A small spectrogram enhancement model, trained from scratch: log mel input.
Rows from block 5 of a small spectrogram enhancement model, named by matrix and row number. Rows with one number belong to one channel. Each number is 500 + 25 x the weight over its row's rms, rounded and kept within 0 to 999. All counts start at 0. Numbers have three digits each. After the name is the row's rms in percent of the matrix's.
After each channel's rows are labels from the 100 clips, of 14848, where the channel reaches its highest value: "top examples" is what is common among them. Only what is clearly more common there than usual is listed. The data: simulated sounds of rotating machines with and without faults.
# convs0: first 3x3 conv (model.mid.1.convs.0.weight, 192x192x3x3, each kernel summed), inputs 64-127
# convs1: second 3x3 conv (model.mid.1.convs.1.weight, 192x192x3x3, transposed, each kernel summed), outputs 64-127

convs0.25 199:711556468531510523529520520496502505521506528504495544610508511529503498498535495493499476500508498520505501499497521501505504497535501487519502505514518526501509497486492510499538503500477521
convs1.25 120:613510513517509465480551503537479486505421487513527499517515532565496510497469469494503556505450501464476499506497517482499486507502539526503502518557529490504489504501518504419485488503489513
top examples: electric motor; piston engine

convs0.119 045:388451492492442509507467459509488502479531516506509508504484512517482484495525506510549483487490535506482518472489496516525514513483493443498481493497489553503491528444518470514482491512481483
convs1.119 128:615505562530494478475535501517492491532405478496503500501515513572480510491483460487488581499495481461497487500506507481488442491524516506503506520513522493492476496503500509464503500526497517
top examples: piston engine; gearbox

convs0.76 030:520517509493513541481489570516512427501500488502504530472449498467498533543533490469529497499504512533501541521482476436506521494517523525460507461474464534502487515518509538485507479497527498
convs1.76 107:586498421499509461475569496514477496504459476519535497526496520486522497490480516518501494498448512468492492500496546494495479519470536517506494525555536488501503513505523489406479489503487534
top examples: state: normal; piston engine

convs0.42 019:596499544504481537466494478491498497519523501489514506556487513489462433518527462491510477542480502477479481492507517508497497534502476495536452480486516494493547515495511487472490497505495509
convs1.42 047:588490445530518446481508525487468488465475505530539511502500498493504527498477509528501464497460512498482503511493489468514584517487530500499507553558511517503471499510501487459481483488495490
top examples: conveyor; turbine; thin (high-pass)

convs0.147 032:410471500493469484482430476496511523487505524493490471453408495509509491516495488486497517498511522511506502487494460524527509500490487483474467423450435488480524512468499478503492502465483484
convs1.147 051:499506591548503498519547506514483493536445505503486505508529540552482503493507460465505569504550498468485507512502489501503502495497508491507490491537477496494485506499521501517517501521480489
top examples: electric motor

convs0.150 018:461506502486520532477502485542507499505504485483534526493457502497471510468529532466516497501514524519476514505448516480498526510443497498494427489498505518505495497532494482500476470512539462
convs1.150 077:603498524491492475469526493505501503527451454482504491505503528574474487491462468518486551510477492447511484490515518488475421493535491487512507524494518492500493496509492495456496507499495536
top examples: conveyor

convs0.58 015:508530540521492525444483464518514508506475551513481451531503516481484494516491421478486517503519483527502442482499472487505507506497495532518488491523488487504518465526507508502497450494521465
convs1.58 158:635508469504510459468547497524478488509432478517526501514504520533503507489469494503497549507462497458488492506494531472492475506496548527506504520545544490497488508503524506424489491503493528
top examples: piston engine

convs0.37 023:662535493521498520487498503492496494494519532507498519558464498502495485512512485491514472515497520540509504492501475489533505530501488474539480465508499514494547523469514502517520486502498506
convs1.37 162:584505411515508452481548503508472484506417484521526507520501513494505507483495529507496520490445503478488492510487535486489469510478566527508496519544535496498492505502520493392491484519487527
top examples: pump; electric motor

convs0.1 022:496517529498472532530527446505519516514502491477501509562520511497483453504484505487481481482504487496422502485473513470487482516521514489540474532509527501507547525486495506492538490520494501
convs1.1 039:527508506488512459512477513439524500482388510520504501493497479473477517478538557501485579497520492471520478511488504484507494506507536529491487517498544469446476489492500509491492506514514504
top examples: thin (high-pass); conveyor

convs0.55 381:723563507524509526529525524499505487516508526504489542597524511530491508500527492495494502507496493509495513514499523475501500498531504502526499517520526523505486496503502512494538502509494528
convs1.55 084:583502540525517483462509488549496503504443497520519492495495511577505511497465476502510559515488510468494498499498513492515454510524530517505493506546544481497495514495531511432476509510496519
top examples: muffled (low-pass)

convs0.36 020:501482469518511472494480475465506481489455500484473452526483477506507478437483497472466472463479479502511460490500464488510475510466512487465465449506462460481516432502506506478511473509512474
convs1.36 199:606505479503498478486572499524486492521432476511523500527517538546485497489481494504495561493463503458494489501498534490486463504501546516508497532552539492498488502509526493419490487509492529
top examples: compressor

convs0.112 036:444495512513443476470488464494485499474484478535489482500485511514515462525456466495479532468454508469449497460500482528494493487530447469491514504478480459499508517478470489471456511497453529
convs1.112 032:395491498499515518521464501481505509467513539503504493495486486426517504512532518508519439503519510537501522507488463516524572515473479508484487479504471492491516508486488499554485511498506460
top examples: compressor; speed: slow

convs0.143 027:465514506469527482563455470488479508486485497484447486539460463460511487461500508482488471469508475473491504499490468489505491533484524506518495477488470509497498462487483545463533493487485469
convs1.143 083:604503547496496496483511497501502495524426486505501504489506512539465512481492498499480594511494498467503481507503521485485444488518523503504496507491548489478484496504514490459507512523499528
top examples: air leak; thin (high-pass); machine: turbine

convs0.158 021:424465540504448478478479455516499516502510503494483435476486496524495478486463500515497520499486514501485498481483438507502518475484458480455447493492485486491506476461485478503467467501489486
convs1.158 161:603504441532507433472549503512469487518416481526517505518500509516504510478497513505496537495463497464488490506493530480492471508479549523504496523549516496492488505502518501420498489524486523
top examples: muffled (low-pass); fan

convs0.80 027:402503532500504523471481499524492451498492478498526499409439497481478534497505527472526499483485521506502534521482474471505519499475519520474458463482469511483483518518525492494504476527555455
convs1.80 071:646495453493503456449589499494486501520469455503528492522496521500515479484484501517491486495444498473502481490510515489488442511505522493510501550547498496503496512510496499460490493492486527
top examples: electric motor; clipping; text has "clipped"

convs0.105 020:558488509531484521508474539487489507507510542510485482471424480481483514533513515479505505514539503529504505537478508487521501518510537513458467421444481505471518516469509474485498512487518510
convs1.105 048:475492528518494495504541508504488494499521512492515502498508515432492489508527471503500446480505499534481507500506469516490525500478489455502502520522427537542495512496498485551514489502485483
top examples: piston engine

convs0.51 026:662534471496515527498505513493523493498521527497491530542495498492492504504517469500524466515505529537527505515518475492531500508542510498543495480517504529513525504521514515523538508475524502
convs1.51 132:539504417515511462502537502513474482499422490524518507525505515480511507489502541508500519486454509478486493508482535495495493512476558533501493516546540485490495504500517482392489482525492522
top examples: pump; piston engine

convs0.52 026:467479535516456489455452450504468504495489508499495448468417503499491464521486484484504525510502507485474518474493464509518509513475497512471486454498487483464533524449505481483485495482470486
convs1.52 037:609509518559506483464551517533464489510438469514519503519513517582476508486488420472500504485499487480486508503501489481502511512494515513505510529555488521492479506503511526477502476529499493
top examples: compressor; speed: slow

convs0.43 028:398457536478472463457484441520492509491503490519501444430509513512493489491446479524486527523497519478496489484496489503503503487476438494500461510477486463507499480490508476497431478490523488
convs1.43 071:563494446517492464485597514492464496516457489498524495538514518504497477483513472491499459477476494492492503501504506494491515511466532499506502535558471518505493503515506497489505475506474499
top examples: muffled (low-pass); compressor

convs0.91 019:497476517483475498448486469494490500480488493442482479495479510493482473518510424485496514504516499472481473461520499524484500477523493514500536505503489497495483497494521480463466542466498517
convs1.91 078:589515588530507484477477505541496493505431493512501504484503496597476525499487452484496590514518476477489501510500491475502456497548505514502514499509522493489484498494504534505503510517507499
top examples: conveyor; muffled (low-pass)

convs0.44 044:630543518501521531522525518504501483530510515505463536600526499546494526516534499518503511521514496527489509536507538495504511502541523506517529511521549534498506489508504502508531523492534553
convs1.44 047:509505625515525507469434485553511499469474538502511495473478498529516521533467454501520533520525501514479517509497459497538511507559488501496508490512507484507496523487511504506471519472505484
top examples: muffled (low-pass)

convs0.57 027:611523523499473538504491499513496516505538535498503494543502502505480461530532496513516482519525514538505510494483445478549529529556466501506489496482505522509543510470489490536529508473492504
convs1.57 129:594502419523513449481541502510472486501426482523522504521499511492506507485485525509500522493450509474491494506487533484496490514474554526503495519548533496492490503503519495399488484520490520
top examples: electric motor; pump

convs0.23 029:536475514535471465510499476490475506498497474534501481560505508523511474525470463517474512534481501438447474472508512508487489473524469476536515511472492488506513489497485477464464468501445540
convs1.23 102:636507431524522444463521501521469485492466491532526509506489494494520518488486511503510507502462504481485506510483515485506509517466535536491494500564516497498496513494526500427487487523494508
top examples: compressor; speed: slow; muffled (low-pass)

convs0.93 049:475454474494493447496504508519481489463516451578522461572522563478507476495467504545502522500475504448464479487495511516490509478495472480538532532475489458508528503499480511485468495522475519
convs1.93 037:423499531510511486513446500484520494449528532491499504462477454482527515521526500488522444480532517538496536505485475517516533512479472501471489471508472515512502501484492483584489497503518459
top examples: muffled (low-pass)

convs0.144 024:396473468492551492519465533492501511471491502497460474481482466433553509491491483488480480474505465491538484502500460511521506529471507515496529483495448486481510477501488553488486503473492477
convs1.144 127:615503542489493497477531496512501498527434482489500497508509527560472501483476466496489573513484493470502488501509515480488449492532515502509504512501526491494482498507508499451502508495493522
top examples: state: faulty; air leak

convs0.38 033:356450508490469477473480451502496516491486487512508441434475504463500456493447508502480521505488501474472478453493465502508490505478486491505480486457470448487525520490503485497456492502490508
convs1.38 105:642509473536509446447525502527477495505428475533517502506498501565500512477480488506498558506474495469494491505495520478500456513496543525502500522555540494483493506500522515430490494537496520
top examples: compressor; speed: slow

convs0.181 035:400467512476523534490476530502528504488503512453498495413479474428488539540513505496489505516530501535514499520503493500494495483523521522493512474459494497483498509527501492513506546469549508
convs1.181 052:494513604558517476484463503581486486497430519528488512488507495569501533499501445486504571517527488483470506507494478490524516502528492508497505494519518490489492513485513512484500509537495492
top examples: conveyor

convs0.18 047:372427472466477484481469487507482495444503487489510470450498496466461510487500516499522512480520511518489501499493478504498499523456539478456488480499482485497499514479511480507462495491522463
convs1.18 245:644507542518497468465525499522493494521411479504509501499505507569481508485481459493488573504486485471495487502504514481487434496523527508504507517513526497490488500501506516454502502520497521
top examples: gearbox

convs0.24 048:413469507475435515489499496530491483491534510502525513524496525514463491509540517525561509513502536536480536503489493511522517520479518481473491493478498575520483523481511465515491492511524482
convs1.24 056:515498593506495502509544496490505492541408488478483493483517521521465498493478456479479536503525496464504491510508497491476439480515497486503499501494501484492480489506502497479515503495490507
top examples: piston engine; gearbox

convs0.178 020:468481460463531543482506496528518511485498488509527504440496488443465508529498534471518487521523530505490508542479516498485534517456527505490511492491533512484535494508496481483480533484565503
convs1.178 050:590512586532501485446513496553492493513477476490513501494505509582486511502480425494499575509501482494491502494511482490495441494540484488506511507508501507518494515496511507490497504511497516
top examples: muffled (low-pass); conveyor

convs0.117 038:584533524513487520478502511500479486492507512523467511525504519565474547513545488487528504524524519520499497553495517514530504483569517518499544471480546507493542485521498520501504504476556516
convs1.117 070:623504448501516467468544495529475492495453479522546495518494530498508493512473502513508496490474502490483502508490514485503503521486564517506502525574505491501495521504535499443479482481495510
top examples: muffled (low-pass); conveyor

convs0.100 041:299447509463474506491475505516485482488515482493515493451483497482480517485499518506534507493487527503483523504507496499502511513474526477486487479485470529514494519499523472500461491506518469
convs1.100 260:634506517510494470468551498515488493535425466500503500511509514562482501485480474496488561502478490455499486500504523482484430495518524512505505524521528491488488500505509505445501497511497528
top examples: conveyor

convs0.19 030:417508514476509538506474506506501502504526508477480511511439488485513491504516502488562448482510516532510545505518485493520515522475535501496481445502495591511507529492521498525521499466507469
convs1.19 056:596494421530514449456547507493460488519453458526510518491485488479490515478499520509488524505471502483499479501495532493498461510484546508500495520533543500480484516505527488422500493538495537
top examples: conveyor

convs0.12 093:487550549503524538479483544499499479496483504469496495393497473467504554528495492481472515497511479515508534552491480475484491491540496539500520486457510491498488508541499513501520491505568474
convs1.12 288:608509531509503479466548497540491494513435478503520494512510515590490506496464459495499551507480495463488497501503517480496452503540524517508511530555535489500492503505517514445488496490497517
top examples: thin (high-pass); turbine

convs0.10 981:467478464485467455498483470510492508497498492544510470549487525521518443495480483519493500505485508471491487434500492518514514486462411471517487506490469480507519500474489487495470484496442509
convs1.10 074:636512612535505457461490500517509497496462499492504497474494484602496518502469437482507583504504484486493512501510488476506449501535491508496506510527495505504476500496498527512491502498509492
top examples: muffled (low-pass); piston engine

convs0.122 035:541536536521503533508471513526494486516535521496513509535474498502469497518536516506552480488512520555483540524489508469536532523486519522497505487508531559498519557447507481539525488529512487
convs1.122 095:620503493523508444470567509514468482527412476507516507509502494561496523479474452491489519503472493468490492506499518476494493504508521516500505524531525500490481501502503503420497491514491521
top examples: state: normal; electric motor

convs0.186 029:655553485531506468529496516473502500506492544508454549564519510510492501491524475492484525481509480497505483490494511491514487490519504503475490505519498503492464460461507508491505481504430523
convs1.186 153:585505505515503486471540496537485499521461480509517496515508526594485505496460472509501558511475506452490495500505529487500466505520527509512504530545539493504489506512530496420484496499494530
top examples: thin (high-pass); turbine; air leak

convs0.103 042:432487501469535533442496545505483484480481480467516466436483503458508531533487513485467511503517491534508508525498481509472492489490518531462513458441497472494506504532508502503468514491573487
convs1.103 155:640508576515498478463508497537498496514444480500513499491504508581482507496481454493487570506495486475492493502506505485486437492546512498507512520511528503501488506501512515482499505505495520
top examples: quiet level; conveyor

convs0.33 021:433530522530486536499489529482486464492498526495534459451499510503503521514469493483496495492494508505519490501476472509475472483483479489461471479513531480501485512496525447490483475511556450
convs1.33 075:625504534525496469469548499542491493526423480506516502508514514544474511489489459498480564501477489468490485498505512490477437488529515500508507536524537501500484499508513508457502501523486522
top examples: muffled (low-pass)

convs0.162 019:524522503503505523516504505475526515517511490502492484447499432470468479495460514514478511489508514488494488564483504476520500514464477468451473502498492455472523504483490509516500518509537483
convs1.162 040:532497538494477507496586486537514496534472478459507490553528561506501467507478436505496496491470507489498511475516493519482491487506474470514492529514440509535502513504513473469486487486474513
top examples: quiet level; piston engine

convs0.68 036:592563509527509522571520509499489479486517533524471539584526506514479520472527527505504483500505490521470530512495526483517499508532546499526490520526528527518500482498485536496540507520493494
convs1.68 049:614489433512495486460599499483479503522452464507527493509507523490480475486486510509483507486455512476510482493505524497495469508477541496504485564558516501481487511516518482435485482501487530
top examples: fan; muffled (low-pass); air leak

convs0.97 022:527534506529500490562461480494478507503514522512439500515476462496488512441511527496501518474521485484479522503504506513518500524489526495509484483482487523494505469473504532461517503492489471
convs1.97 098:591499532493485516488559494506497498550426474484499495511519531533461491494477484502480566502481500461505487497509528490475446485522515497509498527506521491493484499511516480458500502503495535
top examples: fan; air leak; text has "thin"

convs0.159 014:574512546497519496437495414509508498493522516508497482547524537527474480497481464533491526503503519486463475515517514496483496513528446484478499506473509468512497472532463495492465503520510473
convs1.159 029:580504437525499468439538512492471482479501472496534495521503525497528486514499490519514440467467490513491510485500491485504536517463517494489521542572456515512486508505502492522489465487504487
top examples: compressor

convs0.35 236:511516512492502549520517536530494483515539523507516514583508522493486500524572520526542481505511512551489520525502505481530528500515541480505509510493518593528497519490498484536540499492520496
convs1.35 062:632502538510495465483580503473502497538399472487503495506510515541476500491495461489480526494485490465506481500508504486480452492520508494505501533516499491489481487506489505474509492509494510
top examples: state: normal; gearbox; clipping; text has "clipped"

convs0.29 022:503491460523530463544446523440481527469492527501447494427500460478524510495472496480473501490511457499523500475509477517492461535477478526464480477509457460481503464472492528492466486473478495
convs1.29 092:569502543497490503476520495517505501532436482505486502498509512546462504481491484505482576514485499475506482497508519490486435488526521494512497517481542492480496498506511496454510513513495531
top examples: state: faulty; air leak; thin (high-pass)

convs0.34 091:639561490516535539535528546493501488512503527496481543604515496499505512497537508492495494493502477525510515523500515482502499502528522500520513505506513530502501476499485523491557508497510509
convs1.34 179:597500451499496454476573501513479489523423475514529500528508533521499497487485506513492531493451502462491488500499537491487461508488544515506501535551530493497487505508516485406488483507492534
top examples: state: faulty; air leak; thin (high-pass)

convs0.106 022:458455519474526479487491462506525521474507470491496462469517521513495496475455517534502542504496518474525499486504493516494498497502465496498468517492501454479511463484497481504439507492514507
convs1.106 037:415485473487490466542546524475477478510454511483503503521516520459499500498529498487499433476510499493480516514502495502492561499467494479492501514525452512510480492503491443553515488507471483
top examples: muffled (low-pass); conveyor

convs0.45 031:410495537525493524499461511515492485501528519488516477478441486458484510530518522497528487461521497550488530519485482469520522522491532529473487470474487535498519542469503480521526494509527459
convs1.45 109:624506494528505455476581507513477489538424476504520506512506506553488513478485455489492527496473494469496493508500518480489473502504527512505499523540517504497483499505514510432500489510489520
top examples: state: normal; electric motor